{"model": "class-conditioned image diffusion model", "dataset": "scattered letters and digits in many colours", "train_examples": 97500, "image_size": 32, "horizontal_flip": false, "conditioning": "class", "arch": "uvit", "objective": "epsilon", "cond_dim": 256, "targets": ["largest"], "num_classes": 36, "cond_dropout": 0.1, "norm": "layernorm", "norm_position": "pre", "activation": "relu", "head_dim": 64, "fused_qkv": false, "qk_norm": false, "parallel_block": false, "moe": "expert_choice", "drop_path": 0.05, "num_experts": 16, "moe_every": 1, "expert_mlp_ratio": 2, "experts_per_token": 2, "shared_expert": false, "patch_size": [4, 4], "layers": 14, "width": 128, "positions": "sincos", "residual_init": "none", "optimizer": "adamw", "lr": 0.0018, "beta1": 0.85, "beta2": 0.99, "eps": 1e-08, "steps": 6600, "batch_size": 64, "epochs": 4.3, "lr_schedule": "cosine", "final_lr_fraction": 0, "warmup_steps": 190, "weight_decay": 0.1}
Rows from block 6 of a small class-conditioned image diffusion model, named by matrix and row number. Rows with one number within an expert belong to one neuron, the router's apart. Each number is 50 + 12 x the weight over its row's rms, rounded and kept within 0 to 99. All counts start at 0.
After each expert's rows are labels from the 100 images, of 14976 (inputs lightly noised), where the router gives the expert most weight on average: "colour at peak" is the nearest of a few named colours to the mean colour under the peak. Only what is clearly more common there than usual is listed. The data: scattered letters and digits in many colours.
# router: router (model.blocks.6.mlp.router.weight, 16x128), inputs 0-127
# up: expert up (model.blocks.6.mlp.up, 16x256x128), inputs 0-127
# down: expert down (model.blocks.6.mlp.down, 16x128x256, transposed), outputs 0-127

# expert 6
router.6:47 54 53 56 37 58 52 48 73 61 29 41 33 46 69 61 49 40 54 52 77 44 46 37 45 33 57 25 24 67 49 48 66 28 62 49 42 46 39 56 50 64 60 55 61 49 46 64 56 68 66 54 27 78 60 44 50 39 69 46 37 34 60 45 44 37 47 46 59 28 50 38 51 38 43 55 36 59 55 61 59 60 66 42 76 34 64 56 50 43 51 40 60 41 49 48 43 26 39 51 44 55 42 46 31 47 51 44 71 69 77 49 36 54 57 66 47 40 36 56 58 50 51 65 64 68 54 54
up.4:49 50 55 50 37 29 48 54 39 47 54 50 58 60 69 52 41 50 39 68 53 52 42 38 60 49 56 70 67 49 57 62 44 45 44 46 60 41 54 44 25 68 43 64 53 34 42 57 45 46 75 60 57 54 41 41 55 52 30 52 57 52 62 54 52 43 56 57 27 64 48 70 35 52 38 21 53 70 64 45 64 95 44 53 60 52 43 52 62 39 49 36 36 42 63 51 51 55 68 41 51 46 59 32 57 36 45 52 60 67 54 59 49 51 16 45 44 71 48 57 34 47 21 36 30 47 47 31
down.4:60 63 69 45 52 63 60 57 45 59 33 52 38 59 38 56 53 76 41 69 51 53 54 37 65 43 52 31 41 55 65 52 42 61 46 13 60 33 63 55 49 39 63 36 47 56 54 53 40 58 59 49 64 70 67 55 43 45 45 37 40 44 66 54 47 30 54 51 43 46 52 47 51 63 44 29 71 47 28 60 41 56 52 45 41 58 37 56 29 60 54 71 36 37 57 62 42 41 47 22 51 40 47 57 26 57 81 32 33 57 51 47 46 60 53 41 42 60 50 66 56 61 52 65 45 74 31 65
up.5:62 77 54 54 60 51 51 70 46 39 67 67 52 52 34 47 36 19 58 38 57 44 48 44 59 58 44 27 49 63 46 36 40 52 48 61 64 49 44 54 39 59 51 37 52 66 33 56 44 47 57 61 43 55 26 43 54 40 58 38 16 37 62 65 76 52 36 37 36 54 41 45 34 68 64 60 32 66 51 30 50 31 44 46 47 56 55 42 43 49 72 36 65 44 48 49 63 58 43 67 53 38 66 41 38 52 62 43 67 51 46 36 51 40 49 42 46 47 64 72 22 58 64 64 37 50 49 48
down.5:49 50 47 20 47 34 35 68 46 42 38 54 40 60 62 66 33 69 59 61 49 51 50 51 34 40 63 66 47 38 59 46 47 36 62 73 45 57 58 32 54 38 62 49 55 47 66 43 48 46 44 66 67 27 27 53 38 62 52 36 53 48 55 47 52 39 24 48 50 71 14 51 66 49 60 49 60 57 52 67 63 43 24 80 46 33 69 57 51 31 50 54 50 54 46 62 50 62 61 63 56 56 49 45 53 53 63 71 40 33 33 40 47 49 52 53 41 45 61 32 40 45 37 38 40 35 40 47
colour at peak: brown; grey

# expert 7
router.7:35 45 36 33 60 47 24 73 53 38 59 34 58 59 48 47 36 69 40 52 49 56 34 74 43 38 46 42 50 38 64 50 47 39 51 67 58 43 62 54 60 44 50 50 50 69 53 67 53 53 60 62 37 59 61 75 55 36 36 46 44 51 42 62 25 65 57 54 52 73 58 35 49 28 52 63 43 40 36 36 44 28 52 64 73 60 64 42 35 36 32 53 46 67 68 49 52 44 51 52 40 41 25 57 60 58 68 62 38 74 55 68 61 56 57 50 47 56 46 47 58 55 58 24 50 29 50 57
up.4:47 62 72 39 38 58 55 52 59 59 55 68 76 34 33 17 29 44 31 54 76 51 47 39 50 56 25 49 53 49 49 58 54 34 54 37 42 38 49 68 51 49 38 50 60 37 66 33 66 54 27 63 49 44 50 42 53 50 67 56 38 58 40 59 36 60 53 54 29 60 48 60 62 59 26 59 42 67 50 67 53 60 61 44 65 42 62 45 52 48 44 43 35 53 56 31 53 32 36 60 71 47 42 49 34 31 39 49 50 46 48 60 34 74 65 30 39 60 38 44 41 37 55 61 59 66 49 49
down.4:54 35 43 38 60 50 63 79 53 52 74 45 63 56 42 44 20 48 38 44 50 45 70 46 56 72 40 41 63 58 64 37 66 50 51 52 53 56 43 60 43 57 39 59 65 38 57 33 57 35 68 52 67 60 43 40 50 53 33 31 66 51 42 34 45 41 72 64 44 35 45 66 47 41 69 66 37 32 42 35 52 27 45 40 53 51 39 40 47 61 53 50 47 54 68 43 52 24 33 28 51 50 53 55 49 33 44 60 56 56 59 47 68 77 21 53 59 62 67 47 37 34 49 56 52 53 44 52
up.5:31 55 26 51 42 41 54 53 48 39 35 70 62 40 43 44 56 71 21 48 59 54 46 63 59 53 32 30 79 63 49 49 64 47 41 52 64 56 41 50 56 38 66 44 71 53 65 54 45 50 38 50 50 35 43 37 64 45 51 44 60 64 34 64 31 33 50 50 19 50 45 41 27 62 32 55 46 65 36 50 54 54 60 25 45 31 33 45 54 73 58 29 55 52 59 40 58 46 54 58 39 52 58 58 45 41 47 35 46 62 73 46 35 49 39 27 50 57 55 39 32 67 65 44 49 58 54 50
down.5:56 51 52 29 48 43 40 73 63 59 63 53 41 55 43 48 32 29 53 64 44 44 57 59 47 61 38 60 45 43 51 31 44 57 27 57 38 52 63 48 46 50 44 69 51 29 59 36 57 35 43 49 66 33 34 57 46 40 42 20 69 46 55 20 25 35 65 44 47 42 35 43 71 70 70 31 73 39 63 54 54 33 44 77 47 61 38 46 40 51 48 48 40 54 52 62 63 37 39 42 44 48 50 56 53 36 53 54 54 38 44 54 61 77 34 41 42 68 62 45 36 54 50 60 58 55 36 59
colour at peak: white

# expert 15
router.15:49 55 50 37 50 60 55 70 53 54 63 37 74 45 38 43 38 66 43 40 62 70 56 43 50 46 50 50 26 51 60 63 28 58 35 31 36 35 45 36 30 57 67 60 61 53 69 25 33 60 68 54 44 58 55 55 60 48 60 42 64 73 60 25 57 50 44 61 40 42 36 31 51 54 43 54 58 36 61 47 63 61 62 51 57 32 56 55 38 44 63 46 41 47 56 56 78 66 33 39 63 41 59 21 53 41 46 61 59 61 56 75 63 57 38 34 52 50 39 53 36 47 52 62 30 60 45 47
up.4:65 33 46 53 47 52 74 56 44 47 55 40 56 27 68 57 57 56 25 42 45 59 54 54 49 40 53 47 56 63 46 77 38 30 45 38 41 41 55 43 63 29 61 50 55 50 56 53 42 43 73 44 61 43 60 56 40 67 51 44 54 64 50 45 44 46 51 42 43 28 59 50 62 28 31 34 62 39 47 42 54 40 79 50 29 59 69 41 53 41 58 50 43 40 41 70 83 65 69 59 56 67 58 40 39 75 39 54 62 43 61 72 33 29 46 46 55 60 44 43 35 41 53 45 27 53 43 46
down.4:71 63 43 55 73 59 68 50 64 69 48 29 43 63 58 34 58 61 59 34 51 53 46 42 54 34 45 36 42 58 61 34 63 50 35 46 55 43 33 58 48 47 68 61 41 65 39 35 45 68 34 42 50 62 63 24 49 25 71 59 57 63 53 58 45 48 66 46 35 49 59 40 40 44 50 44 62 64 40 70 59 62 32 33 48 43 59 34 76 49 35 37 67 60 54 51 59 50 72 47 53 66 51 50 52 58 63 56 62 70 59 48 44 44 57 56 49 65 40 68 42 75 61 51 51 77 43 37
up.5:66 48 54 42 58 47 64 61 38 47 52 61 73 29 67 49 28 35 59 54 55 44 75 36 50 48 48 55 49 58 44 52 55 48 55 27 47 33 83 28 46 32 54 36 71 41 53 62 47 44 64 48 66 45 16 48 40 49 37 38 59 37 60 35 27 58 30 43 61 40 50 68 62 52 47 53 38 55 43 49 38 21 52 55 38 61 55 53 49 70 58 62 61 45 63 36 54 58 49 45 45 53 63 55 55 43 30 43 58 70 58 48 40 42 61 73 47 64 48 49 33 55 37 50 35 44 35 40
down.5:69 48 25 63 52 47 64 60 49 19 62 29 43 78 51 51 62 52 63 39 41 67 46 48 53 46 65 50 63 55 70 21 36 55 55 47 63 39 50 67 62 46 34 56 42 65 45 53 67 44 26 48 43 47 55 63 51 58 32 49 60 52 47 58 58 74 43 55 50 43 51 62 51 48 47 41 61 43 60 41 60 47 48 16 44 41 72 40 55 55 56 72 69 74 43 50 32 48 56 58 54 57 38 25 59 66 38 55 60 53 49 49 53 54 39 43 50 46 66 70 57 37 56 57 43 59 24 53
colour at peak: brown

# expert 9
router.9:45 56 62 40 58 54 23 62 34 50 65 35 55 54 43 29 31 54 48 41 51 49 45 37 48 48 56 50 61 40 67 66 56 56 60 18 50 54 63 49 66 54 27 43 76 63 64 49 45 35 54 49 46 73 61 46 67 45 63 40 67 40 42 65 55 46 72 45 35 43 41 71 52 69 62 38 35 56 48 66 49 41 46 64 61 51 53 34 59 65 30 51 36 55 69 48 61 55 60 50 52 28 56 71 34 49 47 40 58 54 67 58 63 41 48 62 73 60 45 66 48 56 36 60 69 34 42 59
up.4:73 59 59 49 28 46 52 38 54 44 53 52 41 38 43 60 50 43 66 69 51 53 13 41 45 45 45 49 29 72 44 56 43 54 52 58 62 30 60 39 14 47 43 47 42 46 57 80 41 51 45 56 51 40 36 51 42 42 44 67 41 30 42 40 65 56 29 53 37 53 27 47 47 34 49 52 69 32 46 36 50 41 48 43 59 74 53 81 30 54 44 41 61 47 53 61 34 56 49 53 37 66 46 65 50 44 46 50 27 49 57 49 51 30 46 49 37 69 54 44 44 40 57 48 40 30 44 36
down.4:55 33 39 63 53 58 34 62 71 50 39 61 28 57 68 49 66 55 56 25 34 30 52 44 45 28 62 52 45 49 43 48 44 57 36 47 70 53 58 53 51 37 45 53 30 33 21 47 64 58 55 58 46 36 54 73 43 54 38 45 40 46 57 59 51 62 33 47 56 46 34 30 44 42 41 40 57 53 48 51 27 29 58 61 38 56 50 68 69 38 37 70 70 58 59 43 30 60 47 50 51 48 68 19 38 61 45 56 36 54 26 44 57 54 35 62 64 54 59 57 29 64 56 45 43 52 58 52
up.5:68 44 47 58 55 52 55 76 52 44 42 60 53 47 64 88 21 60 53 46 57 39 59 50 58 47 56 62 50 37 53 35 53 56 31 63 57 40 44 24 55 49 50 45 60 35 70 55 69 68 62 43 45 57 41 44 33 53 34 55 59 72 62 26 68 54 63 49 62 44 42 45 45 36 68 68 39 41 49 51 59 61 59 27 41 68 36 71 58 65 65 41 53 36 51 66 44 43 33 69 33 57 54 46 53 68 40 52 39 61 57 42 58 51 49 36 43 57 45 44 55 49 53 65 27 36 38 38
down.5:53 45 49 89 44 53 55 31 67 60 48 37 46 59 39 61 52 50 44 35 52 60 51 52 51 37 51 29 25 48 46 45 51 57 40 55 48 37 63 20 53 38 80 51 43 61 47 78 55 67 45 62 39 36 65 41 41 55 43 53 60 53 47 71 52 50 38 65 53 58 71 43 48 36 56 52 75 64 60 34 41 75 67 52 39 41 51 40 38 35 55 49 57 47 58 65 48 54 45 62 35 35 43 57 63 69 53 40 52 48 57 41 38 39 31 42 38 37 41 48 75 64 58 44 50 74 59 57
colour at peak: pink; grey

# expert 4
router.4:23 53 31 50 54 41 26 62 38 50 47 33 57 68 46 36 73 53 57 49 38 34 55 57 50 37 50 48 56 42 45 38 45 52 60 50 59 61 50 55 34 49 60 45 32 47 41 48 56 70 59 55 44 73 71 55 61 47 71 66 44 34 63 41 32 30 68 54 46 70 55 49 54 53 65 52 47 51 60 43 27 49 45 69 48 44 47 33 34 25 32 55 60 65 31 31 40 64 42 65 48 36 48 60 53 47 61 52 62 52 53 42 72 66 38 62 52 41 53 33 37 73 47 44 60 46 52 80
up.4:77 43 39 62 40 22 73 45 46 51 53 69 48 53 62 51 34 61 41 57 73 46 46 40 64 59 39 59 35 75 49 58 56 30 54 43 34 38 34 25 45 44 44 49 64 45 51 67 60 56 40 44 60 47 55 30 49 69 48 41 54 44 61 48 48 54 46 38 36 37 47 49 48 58 29 52 39 44 40 65 40 52 58 45 53 69 64 63 60 65 62 56 29 47 57 66 64 42 51 64 53 67 72 37 70 62 39 24 38 53 43 50 43 29 48 41 53 55 63 56 38 24 55 55 57 33 37 35
down.4:57 52 58 36 82 31 44 37 52 48 58 40 48 20 62 44 25 59 57 52 38 39 53 46 48 47 44 53 46 63 53 66 61 31 52 56 33 45 54 32 47 44 69 55 71 56 51 33 42 57 30 53 59 45 69 30 60 57 36 36 65 48 52 55 52 43 73 44 43 33 37 58 27 56 60 56 31 31 35 43 45 49 50 61 52 60 61 40 56 49 57 46 36 58 53 53 61 37 56 42 33 38 13 38 44 41 48 55 57 58 37 37 37 59 61 51 45 28 44 75 45 37 58 42 28 49 58 51
up.5:50 35 50 61 33 45 39 54 71 46 61 41 63 48 50 72 44 52 57 49 40 77 39 71 56 40 59 66 36 60 52 54 46 37 34 57 51 33 54 20 68 64 52 41 51 61 53 57 52 43 28 64 56 35 32 56 42 53 41 37 52 63 46 41 60 58 39 43 54 40 35 66 32 59 17 59 63 48 46 58 55 76 66 40 41 43 52 56 61 70 47 36 39 51 54 45 56 48 66 53 43 62 47 45 53 60 48 60 38 53 58 44 22 54 48 35 45 57 61 74 70 43 23 76 48 55 48 52
down.5:46 34 27 45 45 32 46 52 60 49 51 50 48 56 67 47 43 62 53 53 36 33 33 44 53 48 54 54 47 32 26 72 58 56 61 47 27 40 39 56 41 43 44 56 53 40 48 38 45 49 64 70 41 43 62 38 55 46 59 60 56 51 41 49 51 55 53 62 19 63 53 38 60 33 53 38 60 41 53 39 53 64 66 74 52 59 29 85 51 37 53 60 59 48 26 73 39 52 56 75 45 47 40 53 52 28 46 59 50 32 51 53 68 45 70 33 63 36 80 57 44 46 48 42 26 55 56 56
colour at peak: white

# expert 1
router.1:44 46 63 72 56 40 59 31 56 50 40 61 44 49 61 58 44 41 47 67 72 34 59 52 48 44 49 20 59 60 63 47 55 60 64 34 46 37 45 56 65 65 49 44 52 54 45 45 70 49 36 49 35 67 34 17 29 38 55 36 47 31 51 74 52 46 41 36 52 39 57 57 53 46 67 60 49 60 47 50 59 49 51 45 74 53 57 47 61 46 51 57 84 27 34 40 43 44 53 47 41 54 31 52 48 53 53 61 67 65 43 69 49 36 72 67 44 37 49 37 49 73 61 59 63 45 29 66
up.4:57 64 59 72 39 45 30 42 43 36 65 52 46 40 47 77 48 59 40 68 51 58 53 52 86 26 44 58 66 30 44 47 48 44 47 45 57 50 54 51 38 32 49 55 46 49 71 40 63 42 74 49 49 56 39 54 59 41 48 47 29 48 56 67 61 56 36 37 42 21 42 42 35 50 48 49 58 34 62 47 28 58 39 78 66 59 37 49 38 54 53 47 60 28 37 52 44 61 48 61 36 37 39 57 52 40 55 34 64 63 63 57 53 38 70 30 42 74 53 55 50 46 45 65 40 66 38 42
down.4:35 45 49 54 45 46 40 41 36 43 60 58 44 31 46 39 50 53 64 59 33 41 44 43 34 64 69 42 31 70 61 47 37 61 68 54 69 76 49 45 59 74 38 32 36 43 47 65 21 60 50 39 55 37 56 45 69 48 58 46 70 63 72 51 68 43 34 41 59 35 48 63 31 72 49 32 57 65 62 56 44 41 48 41 60 44 52 38 56 68 64 66 51 60 57 51 57 66 50 41 46 47 45 49 36 34 51 54 45 42 46 37 58 45 50 51 42 49 33 67 79 62 42 54 69 62 61 28
up.5:65 61 47 52 72 44 43 55 61 62 54 33 56 44 44 58 44 49 54 33 53 41 39 52 44 44 50 52 56 53 58 44 63 61 33 58 56 47 57 43 63 50 51 40 63 56 50 45 51 52 54 41 67 36 60 46 47 67 26 41 60 59 41 63 48 59 34 68 53 45 36 48 51 69 31 49 34 29 40 53 31 48 82 76 42 90 71 52 63 50 69 45 37 21 59 39 53 49 39 46 39 56 47 38 52 45 39 40 70 62 59 45 53 75 38 55 51 63 71 62 45 41 48 58 25 48 44 28
down.5:55 40 57 29 65 71 47 40 40 45 42 56 59 55 56 61 49 32 17 69 41 53 48 67 64 47 23 61 37 48 66 62 47 48 56 60 66 46 33 47 56 38 49 41 62 51 48 31 47 64 63 54 34 42 48 45 32 34 58 43 51 41 57 57 58 67 50 51 45 53 16 56 43 48 71 47 39 52 53 55 50 41 53 55 68 20 45 26 51 38 29 38 73 57 51 48 58 51 49 58 53 66 42 40 56 39 56 46 46 76 63 34 31 47 58 54 34 32 59 32 52 56 60 51 31 34 68 53
colour at peak: grey; brown

# expert 11
router.11:53 51 19 63 57 54 46 42 58 56 35 51 71 56 48 52 57 52 33 48 53 38 48 48 51 59 57 58 48 28 39 38 60 40 23 64 63 40 62 59 16 36 66 38 41 43 68 52 32 52 62 58 42 67 54 53 59 44 60 44 45 46 50 35 45 30 63 40 48 46 44 57 51 50 27 46 49 37 77 55 34 69 53 86 50 53 59 53 43 37 55 58 63 64 53 54 36 36 51 57 35 56 56 30 65 47 50 63 60 57 61 55 64 55 72 20 45 64 39 52 55 52 41 54 41 43 26 56
up.4:48 35 26 71 44 48 79 54 60 29 58 33 71 50 51 63 47 36 50 46 31 52 38 50 51 59 57 51 46 53 45 44 68 28 46 38 55 61 52 34 46 38 51 62 61 26 51 50 66 38 38 54 69 31 66 43 69 51 63 52 64 51 55 40 52 61 62 58 46 65 57 48 23 68 61 41 66 50 42 66 50 59 37 70 62 53 31 57 55 51 41 51 32 47 60 33 57 55 46 56 55 36 42 41 56 35 36 50 49 48 44 47 81 58 27 34 38 56 34 44 29 36 57 67 39 47 44 49
down.4:60 34 56 50 63 67 41 58 38 67 36 71 53 44 58 56 56 44 61 28 48 52 60 59 53 35 50 54 45 60 60 40 47 49 37 37 66 31 31 71 58 41 34 41 53 67 71 32 41 61 50 49 67 55 73 49 45 41 46 40 60 58 25 60 35 57 60 44 45 69 54 45 73 28 32 60 38 61 58 52 59 58 52 47 31 47 64 38 39 53 39 55 45 49 71 53 58 77 49 48 66 66 60 54 57 53 63 46 47 53 70 55 29 44 43 38 68 68 64 53 42 74 26 46 55 55 46 62
up.5:66 15 50 61 45 58 41 59 46 53 57 47 48 59 40 48 34 49 54 43 79 57 45 54 73 35 56 43 49 32 44 41 38 42 69 22 45 45 26 32 59 37 34 36 59 54 36 61 50 49 47 34 53 28 62 49 39 42 35 35 46 55 49 47 38 54 53 54 32 52 58 59 48 57 49 57 43 50 41 68 52 35 70 31 55 55 36 41 47 66 55 44 57 22 83 42 42 49 42 42 36 51 60 46 30 62 56 46 75 36 54 40 66 42 77 42 38 52 51 48 40 40 42 37 49 50 53 32
down.5:59 42 76 57 53 74 52 72 52 31 30 38 62 45 67 41 47 42 50 68 24 33 51 33 35 43 35 47 54 45 56 62 27 45 39 29 46 42 47 56 45 55 52 33 30 47 47 47 56 55 60 65 59 65 71 59 41 41 34 44 51 64 61 58 62 59 52 47 39 50 37 62 67 68 30 57 44 45 33 66 43 71 70 39 51 30 63 55 42 55 50 68 50 51 51 56 36 69 41 33 67 39 65 44 39 46 49 40 51 53 50 65 71 43 58 51 54 35 52 50 41 54 47 69 22 54 46 47
colour at peak: black

# expert 12
router.12:47 50 51 38 58 70 50 32 67 70 33 41 36 55 51 48 33 56 43 60 65 43 57 37 50 40 52 61 21 73 56 47 38 50 49 58 72 47 47 58 56 58 69 54 53 67 37 39 47 49 34 45 34 56 37 39 30 39 68 61 62 31 58 52 28 56 35 35 45 49 50 32 49 55 47 69 65 73 45 54 59 33 49 32 38 61 73 60 53 66 58 25 81 56 52 50 45 46 43 48 61 69 47 42 39 59 56 49 46 71 49 33 40 40 58 67 43 54 46 58 48 56 47 38 33 51 60 73
up.4:51 51 35 49 61 76 59 64 36 40 61 60 53 33 52 53 50 63 14 46 53 37 49 35 49 42 37 35 55 52 53 54 56 40 52 21 35 51 40 42 41 47 45 35 47 57 66 45 50 35 57 53 35 50 49 41 58 53 31 20 59 78 42 52 60 65 50 60 76 50 39 60 49 61 58 51 52 77 58 35 60 31 61 34 35 63 56 45 54 55 55 55 41 46 61 35 72 61 47 69 50 45 58 29 38 52 46 56 59 27 58 64 57 59 43 22 50 51 41 69 45 47 58 56 45 56 29 49
down.4:46 39 42 48 45 52 54 62 43 48 54 63 59 55 56 30 49 39 47 56 55 55 84 54 69 45 63 57 62 45 82 53 70 48 21 29 33 28 36 54 45 51 39 51 51 75 46 31 41 62 49 69 40 56 59 32 44 42 55 68 49 43 36 36 40 22 63 38 51 35 48 40 51 30 45 45 44 46 70 42 61 59 55 57 31 62 59 60 47 52 46 57 41 51 81 45 47 64 44 55 57 30 45 61 43 42 47 59 57 72 57 49 49 51 61 31 48 56 33 37 43 30 59 49 50 43 45 68
up.5:48 54 47 42 24 52 59 46 59 55 53 34 51 44 50 42 58 46 49 44 43 56 42 58 46 48 60 62 52 54 60 60 73 63 53 38 55 52 44 43 54 44 46 66 59 75 52 62 41 48 57 54 61 29 71 41 55 63 30 43 24 24 31 36 82 53 36 29 66 43 37 23 41 56 50 55 45 41 57 47 40 55 37 71 54 34 53 57 66 59 72 51 57 11 41 46 45 43 52 60 54 29 64 53 63 49 41 52 33 60 56 61 29 55 53 54 41 73 48 49 64 40 42 56 47 57 61 34
down.5:80 46 61 64 31 54 45 46 52 47 47 20 42 63 48 57 40 45 53 58 63 36 30 68 59 47 62 36 53 48 37 50 78 49 58 51 37 35 59 51 52 56 52 64 34 64 45 51 69 56 52 52 50 73 34 41 74 61 49 43 46 63 44 76 45 51 43 65 62 47 53 71 41 41 54 34 73 64 35 51 42 53 68 48 70 88 55 49 52 61 52 48 42 45 50 49 66 47 34 46 46 43 57 59 59 52 60 41 64 49 63 45 59 70 34 40 44 54 31 63 39 43 51 61 58 43 36 73
colour at peak: grey